python train.py --horizontal_flip=false --targets=["hair colour"] --num_classes=12 --norm_position="pre" --inner_norm=false --residual_init="none" --nesterov=true --orthogonalizer="newton_schulz_5" --batch_size=384 --epochs=35.9
Rows from block 10 of a small image classifier, named by matrix and row number. Rows with one number belong to one neuron. Each number is 500 + 25 x the weight over its row's rms, rounded and kept within 0 to 999. All counts start at 0. Numbers have three digits each. After the name is the row's rms in percent of the matrix's.
After each neuron's rows are labels from the 100 images, of 14848, where the neuron reaches its highest value: "strongest on" is what is common among them. Only what is clearly more common there than usual is listed. The data: cartoon faces.
# fc1: MLP up (model.blocks.10.mlp.fc1.weight, 320x160), inputs 0-79
# fc2: MLP down (model.blocks.10.mlp.fc2.weight, 160x320, transposed), outputs 0-79

fc1.49 040:510521510480506522536568511502513465512487483501503538512450482525482512515508503502524543516479572532466485494506447437477478507491470507512441487490513513442519482503503468512541501484483478495513500477519520507454483507536514502539533502
fc2.49 042:511505480526502502498518510488524499503499485507508496489461539504494504513496517471482521522489530521546518528524464494471532536485445506466521456457469520467501493490484519499582502511482508474549522505494447486492522521481526547479549491
strongest on: pink hair; a mohawk

fc1.282 150:500562511499496475503472482508505519510532513490557455492534520510474521512477507488479498474497464508467484512517497488480486554457463493501450513508452545509475505501481507491471508488538550519520458514524479497533510481479564512479503536
fc2.282 160:480513558458505558494494557506502470451520488486498511519481473502498520484485494509468515482531511526566536514470498481497494489485480490508515492545500474457512457510506485495489516495502511507529514532505525499526502496516434455520500504
strongest on: teal hair

fc1.176 085:515436512511493539545524501494503541458500483500516494473527451474499475536493489546517469451500489508489512498491482513486473504502533519478501495492495474488522515490512486489481485501458487535514494501533544467475522498479508496481510541
fc2.176 084:524476506493550498485520469521480534477482499500533523522499486514511470502467503461494466512508486505464478485488505532501451473471478481542472493499445489512465525450517521520504519498532471522483527546499485509545505493476538527458490508
strongest on: green hair; black hair; a mohawk

fc1.279 048:511488489534519511548548456538498516502478484478491499488532485519464504526467515501532488463457528481512507488520502482475506517479473513553414483493541530476495490505490511522518468506487494493458495539500487482450468503549512507523534510
fc2.279 052:487511454547480533524540447494536533485424519472503491512519454493515519499459499489482524458472540519530494488450507500490505509469487493490497485505510520510515492464498530543497482521489499482504517553530451481450506486515536517500557514
strongest on: green hair; yellow hair

fc1.317 049:433513533473516494551511535487522486468480475508503507461530501479505447490488472487470487508461461477511469473491514519500520451513498507532516477512520575476509522538474481492494507505513485461509511534501540485493483489468533517489533501
fc2.317 055:474467527498523488542558510515489474517448473529495535511513484471496481509501502479520507517481465499500479505487501490496472517522516503466520514515528532459523494519489495495503492488508477461475487486502511509471536497491512485486565532
strongest on: brown hair

fc1.318 055:515523546508506511510464468492533519511486492506514509497505434492459476518503503471535533506529481509513486523506480455514495486488508535507506486499483548535462500521515529510486467503447532487512497508533460466471495554487523511500474487
fc2.318 059:502546488452466525535480499490539512475504487521501508520513437491529489522486502479498559477542482520500503489484507492507471487480552537463490478492454496516486470486533512484529491487472541462497540486513490504509499526484490511476494461
strongest on: teal hair; a mohawk

fc1.266 045:537491526534502517537524495492490510518506491490496521496484523541513546481474518487520520521432469534445550534502478527530484527518524485502422500516529532462514467493507508511520486455475495493505505515489507502498514546501515516495486509
fc2.266 050:501468500547496488509480498483473506519527504491495519476517548534511551501514528461526498514464480509478511527488511583561506479516524501464479448492498519496514493482503475531506510495505508490536491536503487467489520566497516561437499493
strongest on: green hair; a mohawk

fc1.95 125:469515514491479522510508490533486526529465479531521512484522456504515479523517459521500534500491497483527488487489476458505489536524491489480487481487486562527472494484498521505521514497493550537471474483473523509522499497496569494531476520
fc2.95 108:504527449481481517501496534511516497498500503506503508530506471523465500493532520519487507481471502496498458520473486477543498520498504491464492511476525481538486465499504512507515532472512489451518529504485422512481510521488493502463514499
strongest on: brown hair; long hair

fc1.27 114:512515531537493510514547496483549544479502495511499468478517446551535499513511510485504488544481491490508487500489503476508509514475509516469510488505543479490477528440512448527497500479473497550511507463534491483493496504459508519494519504
fc2.27 127:498522533493457546449507543502477549499546486499508446505496530529531559485542521503517482528489493502522503506511496532502460530489523478480501503503498473476526484504524494487480514506488469546488509483539501481549492508509493515452516473
strongest on: blue hair; black hair

fc1.268 137:501502587500462528522498527480512469465478493494510507497520462526497528498500476531482500516491472487518535528524520510489475448492512542499557478494459572505471544479482467567504484525490520456476524483530500493515525490555503489482484517
fc2.268 129:527482508504495552487469458508529493512513486509521501516527532515505548490456524521492522533560485478479543541483525470521446497462521529447478522531522493517523482497517459510485478498540489478487481515503428492511497537558497424519482525
strongest on: white hair; a mohawk

fc1.35 081:495519511500504500538477524502526548526495458503464491489478486494485516518493462472497496471465476503496470486475503482509488514482484517516481519510464559492482553513439507473491508520503529506501455481507511499540513470559454484487448496
fc2.35 082:503518483490528470525509501493485497491488521526502491483513466478556498541469511475485540487454468480499460486465499524479497497524500500474511524507479482501519512495440516466504518496481485479497481491522554523518532503492482478479521512
strongest on: yellow hair

fc1.170 133:492481487472473488504471512506533531488473476478470505511473447505511493470494517485473522512520506478515526467472529502525525523465451498477507476466529477538498474470500520504467490479476549509470498508495465467528500510521517514515470510
fc2.170 111:477485490500481434496528518451449558501503473440472492518488489505480507474461543491472508516511510475504484524505510487508505495504478499511509476520572484493494492517489484527517532501508457521478491521478514498527466509540523472487499503
strongest on: blue hair

fc1.155 065:494537526517510530475478470476494513523443501492530555539483497517519500559512526473513493468455543487534476506510440486551472537492499504500466470487510511504461513510488472471510487496509505498532532521507522502524494476512508476523433511
fc2.155 064:460510475492476547504492473487544486499471546494505518501522529494539476502474541516472479489481528485505481491501489486524541536532533509492499490542524492540444469540512486507531515524475497456525510499522501464557503484505532507521481481
strongest on: pink hair

fc1.68 119:475478493512493517451505490544502484509503507441531482488468511492485524512518500474501471522491497500521508507481496515512459533461505492487570541499511557474518489506531534527502489536501469506449517504497489464489529473533532510486505538
fc2.68 115:523492506452481529530493502456531453498498482513513459459530465547482488497500536531510505522468503508543473557524444510536530458509536511477491478493505469503499466463497476502519515508481509484488491518506472500487554484500503485520465485
strongest on: purple hair

fc1.131 099:460491533500476468512517516506467506531487532470484527513477564503448478550492480522495453498471533495501496498489473533531468495465501514512536477465505528533533525542531513498453459518515511510535491521514496468512513502515495483485512538
fc2.131 103:520487500486517459493558524495514475500485514476475490562486458493490462486464497502472447521446499497455481508498540489520495475496500526509537497519477489555482534524506541521473497497559511533526487526526510524547494465550519511528536528
strongest on: purple hair

fc1.289 071:478483500490487525510511502493491532477479516488483476464522540509480524479481523476505531522503488517477530473515507554509470540480479510520524536455562558445510483480499509498526519468508512470459493452498470515512467475502495479488508468
fc2.289 078:498462521507455482521519505521486522477476502504516513501488480539489517494514499509498521523517499517505482496474466508481480478497474499508511472474516532488509462454521447482536501518488530483468498471482470514513500513510517488436577476
strongest on: beard; grey hair; red hair

fc1.190 125:520495517551499517483520538494525521519486491542526525449488488477454480482504467484508506518471521543547497490483508491434514493491490509481522513504527500527539469500482540501499495526472502502504449502474527503466475517476513487497480522
fc2.190 116:516544541506489494506471478473517477516491516454512494495525468457459471486498484491497514493485502497519478522473508511551528478490448509526493482523509507504483513469500471514559510489554491501500478540517537555460533489502482523535470491
strongest on: green hair

fc1.98 052:435518518503495469499530499545494522520508505503510499477451498510487477494467492491499455492501502516499528482444506487495476472464463509485519469486513533481530561525519519477475508520523527473538494506534508494472530531501523461497523543
fc2.98 066:508500507491485472511544471518508530499524501465532480487475473506493492480486487478452489496464516494511537502495507485482493444475503485478530501481513491480552536502502533487487516487526508498497483503491506505481530545495515463531528529
strongest on: purple hair; green face

fc1.21 131:493520517480500520504487562508576499492464499557435503458493505505457515475505545476483470492481498498497537508478533457544484571504462517498483508478505491521471502512513522492519458540500481502476514502507502481510504466476480476501499513
fc2.21 133:533482504472492468505485521481521570496494506510511485465506500500495527546490525472500503494510473478487507576540556476486490512467495507506495474533528496531514467523512498493495492515504482469500523543464484508486459479519434453487460498
strongest on: brown hair

fc1.41 112:507527526532503528523546518490467503494524438492455517533521555501508545509482521523530527512496460542529478491472496495539488532510448491487539473477492547503516453447467524495513500485460505539488500481517474481506499485463492514477495465
fc2.41 114:463511497503543492509508526509516467517490503469499495509506550525527544510518517517480506539550483499462455481508494488528440463487470481526481507474515458495552461483463482489501525494498528499514491519504505503539502503519499493493478494
strongest on: purple hair; crown

fc1.255 077:499494521503549513529510479472494483491493477503485539471493477494480501493572500486525499525523489480523471495463488488490442488530453475524552484514515527510492497490525490457501504495527495462501495486495524475491468498504537492494471538
fc2.255 079:466507482491525514532541466499489490519514504510496502478539478485515517532516517554491512518520532509466459499498515483465473515525482485509532518470523510507502478537538498481534518511530455475484508490531515456470475497538506502510450559
strongest on: brown hair; a mohawk

fc1.273 118:485492537508499525509473561467517474466536487511534529464523468535489476500502483559513521516512498494525499483499459468526483508452492534470491549510521532480503521535519546475491470514486484496516518495486478516521521523461521483494482489
fc2.273 106:490505502487500539543446499524512476515545488476505455473517469531512458484540534535532504513544491486526490470549473464536474507476488490525505511522483497489480496555517500491507490487496466511514534483476525503499488510511535516493454506
strongest on: black hair

fc1.77 105:487518489503522501514483534536545515515458511476453539528461532499486514484484516526529497507482493482466547502469551461510475456510492549501517492517527518520523539522522517507517468498482496530495502516481507527540479527509509454523501536
fc2.77 106:519478506514448443502513523494553495502437504542482497534511527502476534485460467474542499521472486473521519533520542483466480487496500499508469497527460523495512504473518512510476475491520486505525501513485502538484499489470549469504506567
strongest on: white hair; a mohawk

fc1.173 094:559540480511543504469486509480485491487542507489557507515530485503531453477474476492539514463521444510490507472479514499489482554474520479510470495549549523497509517490472550514534523485460502479498500525498527477522518498480513505515488491
fc2.173 101:508518491548528505438463456520493514501535521445516489477515492491496513510508509532541567450486496498507493533496488536486475498534485517494486473515520464481497507466478524500502520500509501536512502506524509446451527510513465524509503500
strongest on: red hair

fc1.51 045:554521515519539508476468495522491505511467518510519491447494515560510468518434517451513497487463524534533475501497489462479509495524477542522499496507496520509503503524486508482474493497476478526500465511519484482493500525482490519535493505
fc2.51 052:525510486497519469456465478504506524466500529538547500473488510506541472507474486481539539449509540539516494516476491504467528500512483509474492468475468471512482504453485512482471502547490485508491491500491472509495493530481505526496546470
strongest on: yellow hair

fc1.146 117:471562487458496484524466522511504498491517510505492515513482549473521533524483521527543460451497463521501514523485504508484469512488459492489501470459448509501511567495512541504510520512516494531537503494509482502488511529492469480528484524
fc2.146 125:518508463505463472497522477426488504470523487505483508478565494520509527478481512544538571499528474454499501499519466492482505485510530523509517513478486457469472529489474502554488478520488438493512535532501473541505504524499438519519492492
strongest on: cap; top hat

fc1.299 146:455497521500503474538512501445493537507490442505478480505530458497551470511508510507521498476504537489557488511539484483452525496467470419486497515519517507514476479486543485487460498487503533497501521464542502500539526501486490514543516508
fc2.299 130:511518497512478448488497496502500495456503497513484477554458479508521462503549506462529484510491523497454499517503549512492531474497468521483477513507529492476476517530534509502508466506482493479468501504511496560492471474474497516494474523
strongest on: teal hair; a mohawk

fc1.229 139:481487520526501476521532528522504516463492534501534466503478487502489492478494495484498506488490513509506486486520478497519581498526459516497487519489505509503482510466503501520483496534497491465496538452528506507524511546522535536468507492
fc2.229 134:499492450498469495504537495524495468530510487482506555491490540475505494456497489505504499513482493498509495509489522517574506489495505484512489519506489530477507532468537502480513496465526543474498477509505498481519450482491499458486493490
strongest on: orange hair; teal hair

fc1.188 107:516519482517492502495484500526507496517480528519518550478511530486559463469444488523475497490505499463522528442511463532514492529482489511524546506517514544530506533461496507483539470525483510521485541527498518524519544481458520472470484501
fc2.188 097:548506479512477483531539490495551503454529507468477520509511482481496491500498538507482579483466515492518506492494503497474530459496479539470475449495473513480500508469528442491475484525474498489493506496508480530492513493499500506489503521
strongest on: red hair

fc1.312 114:481523499536503522507479538510499502531486531516533536515442495534491495455509517476536479486531497519485480496476492495463503522456528524476515470491505492504496517509496506521496454551514530445464504500502487503458525491512497512501513525
fc2.312 105:486500468514487549455540473529509498553527482494501462521472466458480491507495512492482502491478523514505497483501496529450511488507501443493476482503557477531546537541487448489538508500514507478483493556485522489511497492502535524528501521
strongest on: teal hair

fc1.20 073:532461515479520543519525530527469501512500507491509484504501488515495499482559496461508480480495515482502480508483457502491497520523537502515505495517492535472451504484483490495499494478481509501516504510481489533470493525502519519487516496
fc2.20 083:517494477460528553499486545493510475541461495524494521543512502526508531476504486512501510500527498494477495532482488473532509548532524504482443472510476509485460495491529495484522485510475489476466536473488471498470546534494498493490527455
strongest on: orange hair; green hair; curly hair

fc1.138 150:480517491508529453474493443490495491493480524530519474506484500512515509458480474533521515482498519522456523514506545482540462529506468471456510495516497518479500534479513497501514524518514506453520514523506475530447489479466484498515460503
fc2.138 146:497548437495506443510487494532463430457524530497502492493491521526503538492550540529504489475490520480491518462508471493438495530469522489540448478494473478445509472503485494526516476472477538503454473527520514508452542492499502504496513489
strongest on: grey hair; crown

fc1.85 036:452540534456519495532568517506484490487481509492531507489472489500510495502444491496458533511470516537474512514497488456500522516487464506519508471499486523459482471524524466497548502480494491471494528535512528530537483495507519465525516512
fc2.85 040:473487485512554474502517500501497488524468498528510505501480534445496494492442524525469523494503493515499552580519481495503536542502478506470531459468469494472463490520503467486541499509493509452490544524459483517532509496501523474499551494
strongest on: pink hair

fc1.185 084:425470512502526534546524498471547519513502522503493515511470505472466456514521522500541481532478509489515501528487521517484476507512517478531527512505488546469454438511502519493501493494494484516560496542479529498510459479445526474524489522
fc2.185 079:500505490528495504520491540499552491553472506490476498516471489485485493518527510511524497506495430538510486510483525482492471531502496529505518525516496546498510507533545499534515465489488483450503451518567483495467468537506507496496522490
strongest on: purple hair

fc1.271 067:448521506492517547530547479525521483557495485508492519535510497439513501509515519478477514481495485523484514507474457477472478505502525498519477481514466531525491499480488480469455499508508525501501544483486553509523509518511482491499502510
fc2.271 073:488483513510530548492513508464500419548482480538504531529515479465499510454522507497486483446493482501495486514495451475491499484544490488507486503469477528531514496495478472500504522551516507486498524499489484494485509527521490479491495484
strongest on: pink hair

fc1.38 121:510499523499541457489490514481498477503461533512549486526462522501489480511478528523470522475512496524462487501451497439517514522483457487522511518459535525521476555492469512525490470490513530528505537519497491543499489487486493471525494511
fc2.38 122:483487490509519535493503492512475485540564498482486504503516492450544496507482544495499531469487510477485498536481493520522554456512523481501499515498479478518486459528485525511532529517455501538486491458512439506498502498499498510489458508
strongest on: beard; red hair

fc1.239 083:518493516489454454478518554478477511502495502492518489463484454524493512532488479501433472561529534490519495479473551478479461515514513545495518493513484512451428509494519489519485485506481504500496477472517507494502542483477503517500550509
fc2.239 080:500511467509481471475453516490494495524558474485499485518527510520549498537509447524462480516554447478509485457548507509455520468509467481479511540486474477512493524494499498486461534522470518520486503503482491505554482482514477520507499470
strongest on: blue hair

fc1.67 148:496485516497469492482552494486522508531498474494496506515522493490450480491496485511497513555515538478490506497537496523555497507530497523504468509473524559457534485418502471492531477499478515498540505524490481531495485539517511505558481486
fc2.67 150:496464501484492460475537537495519466494487513539510493475504520501474497478502488496501455506525521525462510475538517499495562469512537484568516471514501531511496488426505500480496497481550520485512507500487525492465496517498483475555464476
strongest on: teal hair

fc1.145 128:526496514515506492547490494501497482506528480531507470518482446528499541499516496505496500502482469522492466502512487492502495519500521513458538503536467525532473562509491479481501544483485558513507498465523452531482537522490538479468514481
fc2.145 119:502520456497488530502493538528555471481512521490489482542529499488514478507504494516497499503508467489516500494470491530523476474547513499534478510486460487492454474472470556496483504501494487505501501472514451504464520495521528531517512496
strongest on: orange hair

fc1.103 136:473519514499485515505500472519476514493490491537498506468524513454478480491484477518517528506486525495517513470450501527522533491530480519503518475486471521483473496445522482506524493525516488487469493466471526496496465515544538492492532494
fc2.103 137:514480479506479485520517480476489505516513532499503505467519472484486492489509488530502508522498480501507501492471484506484506472505517473544522446501457530544489550537521528507517547530510482493504489500500544497489530446527489515500535512
strongest on: blue hair

fc1.61 104:445537518454475507470495504510509467496488526497504496496485501508448500544494504482488563469497506512538501484551513518497487530511494470507498530518482536497506519477470521528520491491444506511468533505535528467528501487503509540514529465
fc2.61 103:529518518457495501475478492483493469531491494491466532489512499490549501538467529471480496498502514484537498474469479476506488494479502494479479523487525513503535490540495503524525487530483504501466511513542476503511475482509494501450530520
strongest on: purple hair

fc1.78 050:529532517504479542539518483528488482518490498492530497488473530528492481578481471450504516467492525548481493514508454490540507460465477502468485461520518540471501481525486476508531484528494499512482481515517506470519457523477501512514514506
fc2.78 053:516498517497493526521534517522481462523456477530507503488501506508507486559484463438435495480494535538512519518479467518548470499491528497450484480507461556491512479516467444510527538521459518508479521495522509507526510507462492513504566479
strongest on: teal hair

fc1.277 076:499500527454498475487547516473508508497530481539521550521523517452489467500529476533479502500494508504499519515515481480516491476532473497512517447529470539490529521496521447489506475488534482516500490530466507534563497501489511483530503508
fc2.277 077:483486512472502500533528518504509499501525513509531485521524533442513528552544534492476469564470512521502510510536474488507478544498447538485522536499503505454493506498491449486536481513507513494514486480479477492522495473511466479471540482
strongest on: brown hair; a mohawk

fc1.17 097:554491503488528508541494504505511482530470537498501525494535483491523461487463458497484524456506498467503495524504470543503489523452479503502505511509479546489468516434502535499458495507509503552501499518548492478449527517477517515491513500
fc2.17 096:534508509484510511535531519523479517479409477471498568504509473521526468492533515483545531480497527482524484473513441499527476536515467502502501505483494486446477483496526503503451467517503504511461529508487506487456516513489509494496560495
strongest on: red hair

fc1.310 067:489489511508520495500498492464486488539510520468533527491508529484468505523520522478520523497466476492484473472480483525544471477479506513504458471488520554510535540527493474498495517508527508500525495521524426445472495540508490501478526472
fc2.310 070:500498539479507501467514510488540465538508510508495531507506480494461514496527457492482477478475539490498506480514523513510482504470524523482520504464530570502537474526473510503511464525493515515471526543532500509486497511500481487506527478
strongest on: white hair; yellow hair

fc1.284 090:513518496482501537463510488467503528527469529505503492514479532509530474497507433513502520469537491528497536493467501482515480513509479514532527502470430545486499500505524501508476486478502529484530529518511476499466490467525544511479497474
fc2.284 095:528515531495499517492496507501515509442504536444480514465496493520471473492503462524466507499452492499496489505516477475517509514503498497489515507507474496512492517483516500522477552500438477517546521506467479486490468485533509490465499516
strongest on: red hair

fc1.83 097:483514490508505485484492498505460494497478507507533509497472506512503484499461464461503505428525521524519485508534507495496532515497457471474512504492510510483444489474462524478520487559494555499520478464496492475450506501474502507532493508
fc2.83 104:492507468496499467507511474513431480479507527513486539453510513491545481483471484518479549506526494465506503505573462496504433517494511476463513535463525485515488471482456473491513509512520551513465502497469478496433538495509486484527470525
strongest on: teal hair

fc1.97 078:550480514470479515505494538512525490508512499509482504513516490487544489483480501503460502543476465491506521514509531521515507551514474498507499515471500545488485493490544506475504527469488475527495507497464479493531517468517486489472515498
fc2.97 077:483492533454503519498517530503481476539527510496486491528451472514497519498499472507511488506477502489454511510515525507529514478502489507507518509474506506468480480494538500473461515502457452507499489546470510460528506465553470450486556503
strongest on: red hair

fc1.81 090:437499469510514513515535516497482513504480482462511475476499534507503498466508491520479517488537486478545487501486475503519527551483492495492505529531519502491500522486507519482451536525494488535482475439521505458461521544515524505524545520
fc2.81 099:536453489501503465483528501518461535522521483480513506496469511438507473486557500536478517487541548491470509522508475511494478470512525478490515475491543460523529532517511501513457549538487510482497491476514532495497512496516483475509513491
strongest on: white hair; blue hair

fc1.56 104:498492515511500484533469542484477522475492496500501518510513502468551472522494474518515527518477510514463537496493494491493520510489507546461490455552498513481578476520457483476516457484479521536545498490469521495483510492480540468468496502
fc2.56 105:484494561498510454499464527515501535513513495502495515491490491431496504480546541435472536473497519456519503452544485496522544518519496507509474460470504491504557507508449490489494482496545501523515503505484544491476510499497482504477515500
strongest on: blue hair; black hair

fc1.65 074:499533555487477526497532565495502445475499462511490542541499493487517468529506506542503480485476495522512498492471483470458498502530497527506473463463505494507544493531501483523508507461465464521514509486514562513499541462489509490504543536
fc2.65 070:485500521513500496505513519503480470494461472499547530503478539490502488523483489487492465508493457501486489499467489495448533497484395488477524497493512543497471514528492514513515578491519499502496503487475497474495531534453528496483523509
strongest on: black hair; a mohawk; pink hair

fc1.33 076:467528481511485498512506503523500543502499524508508444512458471515492518460467457494507508506526493455467517482526506468535484567450499501511543494534520552495529543512519501537501502455495447497458479494528498503478482481478497511466500471
fc2.33 074:519538490521477503494467502467489499500511513483515442542492506534482528475508485511503501482503507505452503521470508499533510505495544505529466481503509479463527481503516515489481472464468500532499518509536509486503481506494514497456484461
strongest on: crown; grey hair

fc1.105 051:498511526532543491499533498517479510509481500489489502478500484525444486526467543480483509477493492507498539523494509515474467510481523517548476504492521529498475447523474460491466469529518475522489505497506525493501500535488490493552521491
fc2.105 060:502517494533519492482486483496500493462426510502502460488504477512537485533482543450495508474527521482475494528475480499499474478480509520498493485521492560523491474522535434517491483529493490474478507503512490470506498494504505470511518514
strongest on: blue hair

fc1.222 139:448490512515516492491507571514509497470533500500545512509508482512546500505478489513479481521526512481491489512518487481510473465467487488508493490459488523505507521456522494510471490509463497533568492472514531452506487532506507504504509497
fc2.222 142:531491506511540506474430536474521506464528490526506524479514440503543518466460510532518501471555484467484535490537471503462499467517494491541493489471491472506474462475517506503504516508509537525504487486483482497511482431506489525516486499
strongest on: white hair; curly hair

fc1.18 107:475520539558495498480499486503489536516457501474488520489507531472498472535508471529514481517481508579551502452507498466479516521506526529490490478450448491516483507495484474506518498505483537499484491459541515489501519508507487493535505464
fc2.18 093:514484481507508558512485461499494564442482501488525557474519489470532508500492471519467462495494510524467498482512489454485505491489526493497503538513457464587513517525464495485507504481499514551509517478520464481504515491476486474539514478
strongest on: pink hair

fc1.236 090:475471518493529506507506510501476518455486537514513445487493457524526531540486503543508482484474496491471470516457499517463492499472475479476515496537527532485498505497525525508499523488480507488523486529533461510483508493530537521541555498
fc2.236 093:504504532475536513494477520517455480463501532481479470489532509523490517540507451502523516540508497480494483505484525495497519493465470516515506493492475502533501507554465525488485461480524503486510540556501450498476498504519509506540558486
strongest on: purple hair; red hair

fc1.4 054:465528525480529480498511520532467561499502498530512499490509526495510500487461506519486465489454493544489511488503500501498486491502503517521477464476528520468566538528516489448491504493493504471519501494532512505503489516509473465474535480
fc2.4 056:499516543494540459492513458536525542484470499516520532508505497503492514464483503490523451504444487519494516526505517491489466504472468471481502497503508510459519538489512528478495525532540553489482500499507518476506534502487527479497498498
strongest on: white hair

fc1.3 106:523496496449468512518493481541511448515487518474449506500459483495496441526500548519505482520489516516521522456489491511476505481458452500501472498489500508518528516489499487480476494474527486547476519485524528486506475532531546542504487514
fc2.3 098:467477469479504498478502480460507481520536507483485482462500537511529465465513581532544486456501476512497516512516477493472488489456460510523490545484470511528534497460476509498523526546505467500457501509522512497444456494512482518502513513
strongest on: yellow hair

fc1.82 136:482482496501477519509461492495519489502512532508503451517520513524506493456461483529513484509532536497513501516479484490475468574512466499457505477548479503543469510491505518538481478501516484468517503489538484519509524480511520527530493478
fc2.82 132:477544504509508537541475500493496482467506510499537489520502465533501506525549542507485488527518510500510502532492510481479547515504525508513496520501479481508473495471510477488463513540448502516527505481489543487480502491532430499496468525
strongest on: crown

fc1.238 145:517454469518510465470463524566473528473519512484500518509496510485469487456495486519516524482496497521533504565498487523504503544514505539494502521489506540480481468494472486482504492482478504456505490476530494503522496580502484518452521458
fc2.238 139:452545526496508448509471536477459516479545568516507518509485532472538522502497522532515494530479498500474477527469525490507501511483553516487453496462499499539485448498495557491479523489517507460529531512465513507494510514501516518506482473
strongest on: green hair

fc1.230 079:529519512462493509506528506495513533474480484469481487538482542469514479539493522532469461506433497530543486498479479493505535482519516499499498450546502467524516464499485468500520472492515494488509452439499556507512490469511484511484487508
fc2.230 076:482521468493504506523531523495502489519437508535482518514508539483511494525465515528493451470517508510537457497485508510517547535493462472484514487554503540490486481501505458498522522511538511530474462480498526489527497524457490463496464477
strongest on: black hair; a mohawk; green hair